Weights of a small CTC audio transcriber.
Model: 9.92M parameters, norm layernorm_no_bias, activation gelu_tanh, moe top_k, num experts 16, layers 8, width 256.
Training: cautious_adamw at rate 0.0015, batches of 192.
Rows from block 2 of a small CTC audio transcriber, named by matrix and row number. Rows with one number belong to one neuron. Each number is 50 + 10 x the weight over its row's rms, rounded and kept within 0 to 99. All counts start at 0. After the name is the row's rms in percent of the matrix's.
After each neuron's rows are labels from the 100 clips, of 14976, where the neuron reaches its highest value: "top examples" is what is common among them. Only what is clearly more common there than usual is listed. The data: phrases spoken by 400 fixed synthetic voices. In brackets: how many of the 100.
# fc1: MLP up (model.blocks.2.mlp.fc1.weight, 1536x256), inputs 64-127
# fc2: MLP down (model.blocks.2.mlp.fc2.weight, 256x1536, transposed), outputs 64-127

fc1.517 098:42 49 44 58 50 52 49 63 26 45 33 40 60 57 76 50 57 31 37 44 50 57 55 32 49 63 58 55 56 53 44 46 72 64 62 37 62 39 52 48 56 38 52 39 44 45 60 53 72 48 49 59 69 36 48 54 43 30 48 49 44 67 47 38
fc2.517 099:72 61 54 25 42 39 61 48 58 54 44 49 54 27 37 43 40 41 49 46 51 57 68 54 36 39 54 41 36 66 54 69 47 50 47 58 51 48 30 41 55 44 63 36 47 49 55 67 54 33 41 62 42 53 37 61 58 38 57 44 43 53 52 49
top examples: /ʌ/ (35)

fc1.727 112:41 44 61 63 67 67 45 52 50 43 41 41 44 71 60 58 39 27 39 56 65 49 69 31 45 39 47 64 50 42 64 47 42 33 57 26 51 65 51 69 51 70 45 55 45 50 55 68 56 39 37 49 46 45 53 61 45 61 48 56 53 46 41 47
fc2.727 110:37 55 59 61 50 54 35 56 39 35 36 36 63 39 48 58 42 38 40 39 42 59 47 33 70 34 47 79 51 35 47 50 51 48 49 44 58 57 49 55 56 40 26 46 61 46 58 57 44 61 43 46 59 44 54 64 45 64 52 58 51 47 52 38
top examples: reverberation (68); /u/ (44); /θ/ (42); /ð/ (37)

fc1.359 096:63 51 42 49 51 40 53 47 53 50 41 48 54 50 63 50 45 67 40 54 46 39 58 49 37 65 38 48 41 34 64 49 37 46 45 46 38 52 78 62 25 60 55 39 49 47 55 46 57 57 56 38 63 57 56 68 52 44 55 52 54 50 45 42
fc2.359 100:38 61 59 36 58 58 69 46 47 51 51 53 35 50 48 44 61 34 38 40 47 41 45 52 60 47 43 40 49 57 48 51 41 44 50 48 47 61 28 48 45 31 50 55 59 52 64 21 50 60 56 56 42 53 42 52 49 63 63 39 45 43 65 68
top examples: /ɔ/ (68); /ə/ (60); fast speaker (52); text has "forest" (32)

fc1.158 103:41 53 47 43 69 70 52 49 30 41 46 64 55 57 42 38 57 66 57 41 57 55 62 39 63 36 53 62 45 29 40 51 36 52 60 38 45 43 56 53 47 42 34 51 51 56 61 38 43 50 50 64 59 62 50 36 62 55 40 53 41 58 66 61
fc2.158 079:49 44 47 40 48 45 45 75 70 33 40 38 62 61 50 48 69 61 61 56 43 46 45 48 55 36 51 48 47 47 57 39 46 45 34 33 59 29 52 48 55 46 44 63 42 38 63 46 48 43 50 45 53 53 51 47 46 42 40 37 60 49 49 51
top examples: /w/ (79); clipping (28)

fc1.334 102:41 58 42 61 61 56 56 49 43 52 38 53 56 47 68 42 60 47 46 57 37 38 45 52 63 60 46 59 54 49 44 48 52 64 50 39 63 49 39 63 48 29 54 46 41 57 55 36 50 56 59 50 58 54 54 40 58 22 52 37 49 47 47 37
fc2.334 107:52 58 41 50 39 34 36 45 63 52 44 30 53 64 53 48 58 66 83 52 52 47 45 55 47 41 58 47 61 39 59 49 36 71 45 61 55 51 64 44 51 38 46 36 42 62 41 57 55 57 46 50 54 39 40 61 55 53 32 42 42 46 36 60
top examples: /p/ (97); /oʊ/ (73); /ə/ (69); text has "open" (50)

fc1.565 124:47 44 56 47 54 60 54 63 51 45 33 57 51 49 53 41 59 56 37 56 78 37 57 53 51 51 57 51 42 59 50 57 66 47 62 40 46 43 44 61 47 51 43 69 64 53 45 32 59 20 48 61 57 54 61 53 49 25 45 50 49 56 46 62
fc2.565 125:47 46 56 71 50 58 35 50 53 52 35 45 41 55 77 56 30 50 49 39 48 51 41 38 39 50 37 47 51 38 57 35 49 42 45 43 62 60 67 33 54 53 41 42 48 43 55 64 54 38 56 53 63 41 48 68 55 46 42 64 39 56 63 51
top examples: /ɪ/ (74); /ɝ/ (68)

fc1.384 099:63 23 54 56 66 69 46 57 56 35 46 50 47 50 54 44 58 53 52 61 64 59 55 55 59 44 46 74 53 42 31 33 40 51 42 48 43 47 68 45 40 64 57 42 49 53 40 45 54 78 56 71 61 34 38 60 48 49 42 57 55 49 53 41
fc2.384 100:54 36 54 53 58 47 41 65 45 42 58 52 52 56 57 43 67 35 52 62 67 43 55 47 64 46 61 49 34 68 38 50 70 60 52 46 42 41 59 49 48 60 37 51 46 39 46 45 43 50 67 55 48 41 59 57 58 61 31 49 58 51 70 39
top examples: /ɝ/ (91); /ʌ/ (89); /b/ (88); /ð/ (76)

fc1.128 100:59 69 50 49 60 59 59 56 50 39 38 59 51 53 54 59 53 42 51 54 47 50 57 36 55 37 38 67 62 50 40 38 48 41 50 44 54 60 41 36 71 28 28 31 47 52 64 59 55 45 56 48 50 65 50 55 29 47 55 52 42 67 32 46
fc2.128 108:64 65 50 53 50 35 65 36 49 50 55 71 42 45 56 34 20 59 61 52 44 45 44 44 45 62 60 34 48 46 62 48 62 80 55 52 46 57 49 64 41 49 47 50 46 36 46 39 57 52 54 36 46 61 53 45 64 43 56 39 53 47 60 40
top examples: /ɔ/ (81); reverberation (62); clipping (42)

fc1.451 119:30 37 50 71 59 56 41 50 42 47 29 60 54 49 62 36 55 55 49 57 41 42 58 61 65 45 47 46 49 55 57 58 61 74 52 45 55 53 46 49 44 54 47 44 52 74 57 46 58 30 61 56 54 51 54 49 44 35 49 49 37 68 53 42
fc2.451 122:50 42 60 56 43 37 41 45 45 56 60 37 53 38 66 62 55 54 74 41 46 46 46 70 49 66 44 55 66 54 45 49 57 38 46 64 57 40 51 54 50 29 52 43 41 57 60 34 51 78 47 49 66 40 59 65 59 51 56 58 66 53 55 54
top examples: /p/ (91); child-like voice (47)

fc1.397 092:49 65 54 58 56 50 51 42 70 42 34 62 51 61 62 59 24 52 62 28 55 34 60 20 30 43 62 65 57 44 63 43 43 42 29 69 53 55 56 50 48 61 37 47 53 49 60 61 49 43 43 37 59 59 54 53 43 62 43 49 57 50 60 55
fc2.397 080:50 39 65 52 46 44 54 56 55 41 52 52 58 57 29 41 56 45 57 70 46 55 35 62 49 61 59 37 39 55 47 39 64 91 51 32 51 62 40 49 43 58 44 50 39 66 37 60 51 57 70 38 41 45 55 49 54 46 52 53 37 50 69 58
top examples: /s/ (89); child-like voice (56)

fc1.231 109:56 43 60 63 50 43 44 61 36 43 32 57 36 40 58 57 39 63 52 46 49 44 68 62 46 68 40 53 66 59 51 41 58 52 57 50 59 54 56 43 61 41 18 58 34 50 49 53 65 38 48 56 69 46 46 57 52 33 39 64 40 68 55 56
fc2.231 118:53 41 50 51 48 67 59 52 55 39 67 50 46 51 44 42 47 38 44 56 47 53 36 41 33 47 50 49 47 31 38 44 42 56 46 57 32 37 50 39 55 49 80 41 76 45 49 48 53 52 42 46 44 41 48 60 69 57 62 48 52 38 54 48
top examples: reverberation (80); child-like voice (74); /ɝ/ (71)

fc1.125 109:52 57 48 50 52 74 33 61 45 56 43 41 48 51 52 33 46 71 55 45 66 59 55 53 42 46 62 63 46 42 55 54 40 46 60 48 28 41 56 54 44 59 44 43 44 52 44 50 42 46 35 51 58 55 57 46 42 48 57 73 51 54 62 69
fc2.125 116:50 60 43 46 50 52 35 54 62 53 35 41 45 46 36 54 61 51 52 42 47 67 47 45 57 63 62 53 57 59 57 57 55 38 52 57 63 51 55 37 52 44 46 34 41 57 46 57 40 27 47 45 45 50 41 37 49 60 45 26 39 56 65 47
top examples: slow speaker (50)

fc1.99 091:38 54 53 53 65 59 33 54 58 46 48 49 73 66 59 52 52 46 32 59 46 41 63 58 50 53 48 60 53 40 46 45 34 41 66 54 45 52 79 65 61 60 46 23 46 50 56 47 64 38 55 32 61 47 57 60 69 55 36 50 40 50 46 51
fc2.99 099:67 43 51 43 47 45 54 43 56 56 65 50 56 39 47 62 57 55 61 34 41 48 53 61 63 55 48 40 45 54 43 56 51 42 61 60 59 36 43 28 71 36 44 51 53 54 55 51 46 63 54 58 46 56 53 44 53 58 45 66 49 65 42 46
top examples: /ɪ/ (79); /s/ (79); /ð/ (34); text has "sister" (26)

fc1.499 111:41 42 62 57 59 66 54 44 51 44 37 52 36 58 61 47 51 24 34 50 63 53 43 57 41 62 47 56 45 56 54 54 51 47 53 44 55 52 43 46 34 53 48 49 46 35 43 38 44 48 53 58 54 33 54 34 61 30 47 42 57 40 71 50
fc2.499 114:64 48 35 60 50 49 36 47 57 45 40 41 63 46 61 42 50 62 59 56 46 46 25 54 42 44 39 32 46 34 45 49 31 42 48 60 43 49 61 54 56 20 41 50 41 33 31 59 54 68 34 41 55 57 49 26 41 62 33 57 75 50 48 51
top examples: /p/ (81); /æ/ (64); muffled (low-pass) (44); text has "apple" (38)

fc1.754 094:53 51 54 46 60 52 43 55 61 34 35 37 57 61 47 45 57 46 47 36 58 45 59 53 47 49 45 57 62 55 54 46 33 50 32 59 49 52 60 55 39 42 27 49 45 55 40 65 52 37 57 48 52 51 56 39 51 49 35 47 60 40 56 43
fc2.754 089:61 44 56 53 57 59 35 69 47 44 26 46 45 42 58 30 80 47 59 56 47 42 43 53 61 50 53 42 54 54 49 48 42 49 52 44 61 59 49 65 46 38 61 50 29 55 48 58 53 35 53 46 50 47 66 69 40 53 54 60 50 43 59 49
top examples: /s/ (83); clipping (64); /aʊ/ (38); text has "forest" (27)

fc1.762 090:70 42 38 63 61 54 48 50 48 51 37 63 48 54 71 37 50 44 48 58 62 45 57 49 46 53 40 53 56 43 45 56 44 34 67 40 33 48 55 50 54 41 41 40 41 61 78 18 49 69 56 49 70 48 52 47 45 39 43 49 47 55 51 42
fc2.762 081:49 64 49 56 45 25 44 48 67 46 41 43 29 47 46 58 44 56 55 39 45 48 64 49 65 56 47 42 48 60 52 55 69 52 20 64 48 36 46 44 54 48 44 63 49 61 37 62 48 43 51 61 35 56 47 44 50 41 44 37 63 49 44 45
top examples: /s/ (80); thin (high-pass) (37); /j/ (29)

fc1.79 105:71 54 59 57 58 60 43 43 48 51 42 45 37 44 47 44 36 65 58 41 54 45 61 49 57 48 34 63 46 41 42 44 45 41 62 16 44 57 56 54 39 39 58 70 53 66 46 62 29 51 48 63 47 41 57 39 47 59 35 71 49 61 57 52
fc2.79 099:35 42 59 46 29 47 61 48 61 42 57 25 53 40 54 37 60 36 35 43 44 74 34 37 50 63 51 53 51 52 46 67 47 58 35 52 55 35 45 69 58 44 29 52 59 45 44 66 47 45 41 44 57 53 43 38 49 37 64 24 47 36 33 59
top examples: /w/ (78); muffled (low-pass) (33)

fc1.227 116:46 65 41 55 47 52 45 62 37 59 51 55 40 46 48 55 43 67 55 46 55 75 56 36 48 29 63 53 53 49 46 62 51 43 59 57 32 49 53 54 45 64 58 60 42 67 58 58 44 30 42 51 43 53 65 53 35 57 57 63 37 62 53 40
fc2.227 132:61 41 50 64 53 68 42 41 44 42 42 55 50 55 43 45 56 37 46 55 51 47 47 57 55 49 35 65 36 46 39 56 48 36 39 32 74 50 43 45 58 44 45 49 45 44 52 42 45 59 51 47 64 35 43 33 39 49 45 40 52 48 39 64
top examples: /w/ (66); deep voice (60); quiet level (60); /ɑ/ (60)

fc1.450 096:58 49 45 58 48 55 41 70 42 44 39 44 42 48 45 39 57 51 46 48 62 61 51 43 52 55 65 55 67 57 58 50 47 38 49 54 57 53 42 61 35 61 44 60 38 60 38 62 55 54 37 30 68 57 65 75 55 54 48 58 54 28 71 43
fc2.450 109:58 48 39 71 66 68 43 36 51 46 47 52 67 53 37 71 51 51 53 47 44 48 55 41 37 39 37 42 33 44 52 46 46 38 34 50 49 43 49 36 56 44 57 49 48 60 49 46 31 53 54 49 35 36 43 39 32 52 54 53 64 64 47 43
top examples: /ɝ/ (85); slow speaker (45); /aʊ/ (44); thin (high-pass) (41)

fc1.213 086:46 33 53 64 65 52 38 42 45 40 44 48 35 68 54 64 45 43 49 55 53 45 51 44 44 47 43 53 51 37 57 54 37 32 66 39 49 68 59 29 43 43 48 45 40 48 64 52 34 44 65 44 58 52 51 43 38 50 41 47 57 43 64 43
fc2.213 079:48 32 54 50 43 55 56 43 48 44 70 38 52 60 45 49 49 59 61 51 53 67 40 54 53 37 54 49 58 40 52 42 58 68 33 52 51 46 57 46 42 44 48 54 45 42 34 59 42 54 55 74 21 46 48 66 47 51 62 50 41 48 50 41
top examples: /p/ (80); clipping (36)

fc1.532 110:54 51 43 54 64 72 38 50 51 48 45 46 67 67 55 32 47 45 49 47 60 64 57 50 52 44 76 56 32 47 34 51 48 53 41 39 61 48 57 53 55 53 63 50 51 64 53 53 64 36 49 55 55 57 58 43 52 59 45 47 56 47 59 50
fc2.532 120:47 51 43 65 59 51 49 60 57 51 42 68 61 38 76 63 60 57 48 40 71 48 60 55 52 61 51 66 53 46 61 41 40 36 61 44 44 47 53 47 47 36 31 67 43 34 66 34 56 73 56 64 57 35 68 53 55 40 46 45 50 55 43 43
top examples: /w/ (72)

fc1.441 099:38 44 58 49 48 52 53 67 41 35 38 64 64 53 55 66 60 47 36 42 70 49 63 62 57 55 61 73 50 62 47 41 57 61 41 52 54 52 43 55 48 56 46 60 54 53 47 63 39 32 49 53 65 34 53 43 65 43 30 36 51 52 73 67
fc2.441 102:62 61 46 42 47 43 51 43 44 43 51 44 28 43 48 56 31 38 39 62 23 57 46 41 45 42 44 38 48 49 34 72 49 37 42 41 56 49 49 42 46 53 58 51 42 41 41 50 42 51 44 42 53 49 32 47 57 54 47 43 70 45 53 43
top examples: slow speaker (55)

fc1.534 088:46 49 35 33 57 59 27 64 45 53 52 43 45 64 48 44 61 49 44 50 54 70 63 36 60 58 62 54 51 48 44 59 48 44 64 41 50 39 60 53 66 48 54 54 43 55 69 68 50 48 50 47 63 43 42 61 40 36 59 52 18 47 40 66
fc2.534 071:48 70 46 59 48 42 36 53 53 41 45 47 48 34 39 49 34 51 60 46 53 46 42 61 60 35 39 42 55 54 61 35 27 57 51 46 50 37 29 55 49 55 43 50 53 52 24 47 57 51 52 62 35 38 35 54 56 62 53 54 52 52 70 73
top examples: /u/ (84); /j/ (59); /m/ (55); text has "music" (32)

fc1.709 099:38 61 60 54 55 45 39 50 69 56 52 52 31 53 48 23 51 33 40 42 43 64 44 27 47 45 56 52 54 45 46 54 63 36 62 54 62 55 60 47 61 48 53 51 40 52 52 49 47 47 41 34 62 57 55 53 44 49 39 54 47 64 45 29
fc2.709 106:65 27 46 46 48 58 52 51 39 54 42 47 56 45 56 63 34 51 60 61 60 49 61 55 60 68 27 46 41 37 58 58 31 49 44 48 59 45 43 50 60 66 51 40 49 57 51 48 61 51 63 51 31 40 29 58 43 45 40 46 37 48 46 58
top examples: deep voice (71); fast speaker (46)

fc1.258 104:61 52 48 68 55 48 56 56 39 47 42 46 36 55 58 37 38 54 38 45 57 54 62 52 55 56 40 49 37 32 67 60 51 50 51 41 52 57 59 64 42 42 54 49 42 61 71 46 48 38 57 46 49 49 37 55 51 49 25 55 42 54 72 59
fc2.258 088:42 66 43 52 43 47 47 59 61 67 44 33 63 47 51 42 58 41 45 45 46 38 51 35 56 47 46 69 62 54 45 46 43 46 41 25 73 56 59 50 69 65 48 47 48 49 51 48 50 54 36 43 56 58 52 45 26 35 49 60 47 34 53 34
top examples: reverberation (99)

fc1.433 096:61 60 58 47 59 62 58 62 54 45 46 79 53 49 40 48 51 54 48 41 72 55 63 19 44 46 65 82 63 47 47 36 46 51 44 45 49 46 41 63 63 69 33 54 50 44 40 61 40 51 44 49 50 48 57 59 65 47 40 55 38 48 58 61
fc2.433 077:49 42 57 49 41 25 51 69 51 52 42 48 41 39 36 37 59 33 62 40 57 63 49 64 63 57 45 28 48 55 57 57 52 49 41 53 49 49 44 68 44 50 59 64 54 46 46 50 53 56 60 56 45 53 69 48 75 49 45 59 60 52 54 60
top examples: /ʌ/ (55); /ð/ (47); text has "brother" (39)

fc1.108 091:46 41 56 73 62 60 47 52 42 28 36 40 49 40 62 57 72 34 52 58 54 45 54 50 54 49 47 52 44 51 45 33 51 59 44 55 48 42 33 43 32 67 57 47 61 39 49 53 57 41 53 57 56 32 33 56 48 60 55 42 50 46 53 52
fc2.108 092:40 49 49 59 55 51 53 56 47 67 52 35 44 45 47 52 43 30 64 43 45 41 58 60 38 43 52 68 76 59 54 65 23 35 57 52 36 39 57 45 52 58 47 54 46 45 42 60 44 58 62 43 57 58 37 50 60 60 39 58 50 40 83 68
top examples: deep voice (58); /aʊ/ (38); clipping (26)

fc1.739 096:47 62 44 52 54 63 51 58 37 60 31 41 55 56 70 47 48 54 53 52 62 49 46 38 52 45 53 63 45 38 47 61 40 25 55 44 55 60 58 68 62 49 59 49 31 63 78 54 50 27 47 53 64 49 57 52 68 41 40 61 49 56 46 48
fc2.739 091:51 46 57 55 54 61 60 57 57 46 51 43 47 58 47 46 56 50 61 31 42 35 66 53 51 49 61 55 47 54 32 36 50 53 46 28 52 47 38 34 37 64 61 57 47 51 53 53 39 49 54 60 63 30 47 59 64 40 56 40 44 66 55 44
top examples: /u/ (80); reverberation (71); child-like voice (50); /j/ (46)

fc1.301 098:32 45 59 48 69 57 44 57 62 41 36 43 50 60 68 59 32 61 45 59 53 52 61 34 39 46 46 52 48 43 49 50 51 44 56 42 55 56 48 65 74 46 33 47 34 49 68 48 48 33 41 35 54 56 54 49 52 40 36 46 52 44 54 31
fc2.301 106:49 35 44 63 48 57 59 62 49 61 54 46 55 46 34 56 38 58 64 32 42 51 31 40 67 30 50 46 47 37 38 61 43 54 45 40 43 47 47 55 44 44 57 63 58 47 42 62 37 68 66 58 45 48 54 49 62 51 56 43 53 56 52 46
top examples: reverberation (97); child-like voice (58)

fc1.352 103:54 58 42 58 60 60 30 56 44 40 50 50 50 45 42 35 67 36 68 51 56 43 57 57 55 42 77 60 35 45 34 49 43 49 59 31 49 55 53 43 63 24 28 45 62 63 51 39 60 32 58 73 66 48 63 49 49 44 48 63 45 57 65 66
fc2.352 098:33 50 69 42 59 61 66 58 53 44 65 60 63 42 51 59 57 38 40 72 67 41 44 47 50 57 40 55 49 58 51 35 51 46 53 60 36 35 55 45 53 65 55 76 44 43 55 22 21 59 61 25 47 35 47 42 59 53 56 50 44 46 42 42
top examples: slow speaker (65)

fc1.0 097:45 50 48 64 58 52 40 54 49 38 35 45 57 66 74 54 41 59 63 54 51 47 60 65 61 49 43 56 44 53 65 39 44 58 39 67 47 35 52 61 50 59 43 33 24 69 54 54 40 65 62 52 62 44 66 46 52 54 35 30 30 58 76 44
fc2.0 102:51 69 44 69 38 59 35 43 51 48 44 37 41 54 51 44 59 38 49 52 45 66 56 43 37 50 46 31 50 44 50 54 34 33 35 58 59 58 52 35 47 44 66 47 40 37 43 49 40 30 50 57 57 51 50 46 47 42 57 42 64 44 68 52
top examples: reverberation (88); clipping (48)

fc1.417 086:60 42 41 59 52 46 46 60 54 51 43 19 53 75 52 68 63 43 52 58 65 58 54 58 69 50 66 49 17 51 60 60 46 58 61 32 40 39 44 47 68 44 55 49 43 44 65 60 43 27 50 33 59 55 51 41 51 33 44 52 46 69 56 52
fc2.417 083:52 46 52 40 36 44 53 44 60 38 75 69 53 44 46 27 35 62 62 58 49 63 50 58 56 42 57 56 61 44 39 48 51 62 58 50 50 49 52 55 44 54 39 56 59 56 52 50 37 52 47 47 37 38 57 39 59 77 66 66 55 39 35 61
top examples: slow speaker (52); /aʊ/ (50)

fc1.92 115:51 29 41 57 55 49 63 51 66 28 52 43 51 54 47 52 63 53 50 42 59 56 47 58 58 43 67 54 53 50 67 53 53 61 57 45 50 53 36 53 46 48 49 62 49 33 49 46 39 52 38 59 53 35 52 22 60 51 43 43 55 40 70 64
fc2.92 121:36 69 45 74 44 44 48 50 26 69 37 41 41 40 54 52 50 54 54 49 40 47 44 48 44 59 36 53 63 41 42 54 42 54 53 47 63 66 65 45 59 51 44 37 43 49 50 48 43 43 55 60 61 62 59 66 50 59 44 47 38 70 46 29
top examples: /s/ (99); /k/ (97); /ɑ/ (62); text has "box" (40)

fc1.343 094:35 49 58 49 58 45 34 53 41 54 45 46 64 62 49 42 47 42 63 41 59 62 62 53 58 55 45 46 51 60 49 60 53 48 64 60 53 39 82 53 45 51 41 42 43 61 58 76 69 43 48 36 42 50 53 38 40 36 35 41 38 61 53 58
fc2.343 099:58 54 27 68 43 43 56 58 42 51 57 54 53 46 59 62 51 59 56 60 68 53 46 47 54 37 54 52 39 41 67 53 58 46 57 61 42 59 44 56 66 36 57 45 53 41 50 76 50 64 49 37 45 55 45 52 51 47 44 40 36 43 53 59
top examples: /ɪ/ (70); slow speaker (65)

fc1.720 091:49 32 65 58 65 56 40 55 55 53 39 56 63 57 50 41 71 54 68 48 68 52 61 53 46 59 46 65 50 34 45 37 53 53 49 64 41 46 68 39 48 52 49 50 42 37 58 55 44 68 52 42 46 33 41 57 34 28 52 54 43 54 54 36
fc2.720 104:59 51 39 37 51 39 50 55 49 43 66 64 39 49 57 66 55 43 56 36 51 55 59 46 47 59 45 47 58 58 40 38 50 47 48 44 51 40 34 58 50 51 51 63 54 29 61 66 47 55 64 38 29 52 45 58 60 66 50 76 51 45 49 55
top examples: /ɝ/ (91); deep voice (71)

fc1.358 112:46 44 52 38 61 58 29 49 38 51 47 54 54 59 58 42 43 64 71 55 42 61 61 58 66 44 61 48 28 45 55 62 44 46 44 43 54 50 67 53 56 35 39 57 35 65 69 54 58 58 47 45 67 50 55 70 62 49 57 58 33 63 50 48
fc2.358 102:42 45 50 70 43 53 59 58 46 58 61 55 58 49 37 56 42 52 30 53 45 41 72 51 36 42 56 51 61 47 46 43 48 40 51 57 47 45 49 46 60 77 59 43 57 58 35 56 48 45 32 41 42 59 57 40 46 44 48 56 49 56 56 54
top examples: reverberation (94); child-like voice (58); thin (high-pass) (50); clipping (34)

fc1.292 095:40 50 43 61 53 62 48 61 38 33 47 54 44 62 64 42 33 52 35 38 40 55 54 38 36 55 35 59 62 38 44 47 38 40 49 43 52 58 82 62 44 38 39 38 21 40 62 58 62 27 52 65 70 51 70 36 71 50 37 50 42 40 54 40
fc2.292 099:42 57 57 46 45 52 56 46 50 39 55 61 47 31 34 49 43 53 52 60 34 49 20 54 58 69 56 50 40 51 70 50 60 36 60 43 53 59 43 54 62 46 42 52 72 55 50 57 44 50 40 63 53 36 36 48 57 50 55 42 47 54 52 49
top examples: /ɔ/ (69); /h/ (50); text has "horse" (31)

fc1.274 092:35 57 53 53 65 54 50 58 62 40 39 49 57 68 70 39 60 48 40 55 64 45 52 49 59 44 54 64 39 46 39 52 56 50 63 46 44 32 58 49 71 60 49 37 53 29 67 54 34 55 65 43 69 45 46 42 57 41 44 47 31 52 55 53
fc2.274 066:57 63 60 47 38 63 24 59 66 56 39 39 56 52 52 47 55 59 67 53 66 61 51 65 45 45 51 52 56 70 43 58 67 52 56 69 43 50 40 33 52 41 47 53 34 35 48 49 60 47 46 54 66 55 65 53 57 56 56 63 58 42 70 30
top examples: reverberation (84); clipping (25)

fc1.196 099:45 53 50 47 64 55 35 64 26 49 45 65 49 51 60 59 47 52 63 59 69 55 52 54 67 44 62 53 59 45 61 48 60 37 56 54 63 69 60 69 43 37 63 58 46 51 43 57 66 49 39 51 55 45 61 50 42 56 48 58 36 42 50 56
fc2.196 115:44 44 51 49 53 62 38 48 65 54 66 44 69 50 37 39 47 68 57 45 56 50 41 26 51 47 48 42 44 48 40 45 43 64 44 52 43 52 56 58 34 66 46 51 47 51 53 48 41 34 50 46 31 51 49 33 40 50 63 68 45 58 52 53
top examples: /w/ (84); /k/ (80); /aɪ/ (75); text has "quiet" (47)

fc1.346 086:40 55 56 55 47 61 56 57 32 37 38 55 58 64 44 50 40 60 60 34 64 60 63 35 53 44 67 58 40 50 44 71 58 64 45 57 52 54 42 55 47 55 40 60 53 62 53 63 39 36 49 47 62 37 56 32 48 54 37 38 39 45 56 65
fc2.346 088:34 63 56 38 39 45 44 38 63 61 44 37 42 53 31 45 66 48 36 61 43 55 53 58 42 50 66 52 44 63 43 53 37 42 56 45 45 44 52 53 40 50 57 36 50 53 47 69 42 47 61 60 55 55 46 53 51 39 45 32 50 40 52 61
top examples: /s/ (88); /eɪ/ (83); /ə/ (60); /ʃ/ (47)

fc1.406 092:45 70 46 51 62 55 57 62 32 42 40 65 28 51 61 60 43 47 45 42 41 57 53 38 42 66 44 61 40 47 43 54 61 38 62 58 48 36 48 62 41 42 65 48 43 24 69 49 47 54 66 54 54 32 39 64 36 44 56 44 57 62 55 58
fc2.406 074:48 53 69 45 49 51 55 62 51 41 56 40 29 40 51 45 49 58 55 28 54 42 66 53 52 55 75 53 65 50 36 33 53 32 50 65 52 32 46 73 36 58 57 48 52 51 50 49 33 40 51 64 47 47 52 56 67 72 56 48 62 47 41 42
top examples: /ɝ/ (69); /aɪ/ (60); fast speaker (50); /ʃ/ (42)

fc1.608 101:48 40 58 52 58 54 35 52 39 40 45 48 41 51 56 44 68 55 56 60 52 60 41 53 62 40 39 44 56 57 48 45 53 41 45 61 46 53 60 46 26 56 49 40 38 57 52 50 42 38 40 46 74 43 60 55 52 62 62 61 59 45 59 42
fc2.608 111:48 56 40 37 49 57 52 44 63 44 45 37 54 54 59 60 39 45 43 58 60 37 40 46 34 38 47 47 59 58 53 64 27 47 50 58 49 58 42 44 43 64 48 48 39 40 41 63 51 51 43 36 49 65 54 43 39 57 46 43 78 45 57 58
top examples: deep voice (70); /b/ (66); /æ/ (56)

fc1.45 095:40 58 53 58 71 53 47 52 45 51 47 67 66 54 36 42 55 60 58 36 67 53 68 53 59 41 63 62 25 39 33 53 41 63 47 55 51 39 52 49 65 47 50 50 67 63 53 47 61 50 58 66 61 50 51 70 46 33 47 60 36 45 46 53
fc2.45 092:36 41 50 57 70 45 42 55 56 41 54 44 41 51 64 58 62 42 52 49 61 42 36 54 50 56 50 52 39 70 48 43 54 26 52 61 49 55 53 55 59 59 59 51 46 38 57 49 41 55 46 40 69 56 70 37 36 36 59 33 76 53 51 30
top examples: slow speaker (46); clipping (37)

fc1.414 118:35 54 50 66 52 57 41 65 52 40 47 46 54 45 47 38 43 42 42 53 53 57 52 45 76 53 66 61 42 60 42 65 53 48 75 39 48 39 55 47 58 43 40 49 49 48 46 54 50 43 53 63 64 46 49 45 63 54 46 41 46 28 59 58
fc2.414 118:32 65 62 44 46 64 36 48 52 56 49 40 70 44 43 65 67 36 41 54 45 52 53 46 38 58 54 57 51 42 64 44 49 30 51 61 48 55 62 42 54 57 52 35 56 54 78 40 49 40 51 64 56 43 35 57 33 39 56 53 31 35 43 50
top examples: slow speaker (67); /ʃ/ (41)

fc1.298 093:69 59 49 60 56 54 54 66 50 40 44 63 34 45 61 44 40 44 42 45 57 60 64 36 44 52 62 59 32 53 66 48 65 60 69 49 47 51 40 36 62 67 43 41 61 73 52 57 58 62 51 59 56 30 41 35 55 59 38 47 54 65 66 37
fc2.298 065:52 48 63 55 45 48 49 43 39 44 50 46 43 46 58 50 70 46 55 52 65 46 36 60 47 52 53 42 60 43 36 42 51 38 29 80 58 52 47 57 36 46 54 43 40 62 59 63 50 49 55 41 55 62 70 56 59 63 59 46 60 46 65 42
top examples: /ʌ/ (34)

fc1.470 104:54 26 59 56 72 52 45 45 38 43 51 52 50 54 65 59 44 57 59 53 55 40 66 59 74 59 53 59 43 42 41 32 51 34 50 48 60 28 53 33 70 49 52 48 57 50 53 35 50 70 70 67 43 28 33 34 47 23 56 46 51 76 50 48
fc2.470 120:29 62 48 44 41 48 48 54 45 45 44 42 51 54 35 37 42 51 36 37 41 46 58 33 45 41 62 59 71 59 61 48 47 47 64 52 59 53 46 65 53 65 43 52 52 49 45 70 50 28 53 49 41 64 59 47 51 54 59 52 57 54 30 46
top examples: slow speaker (49)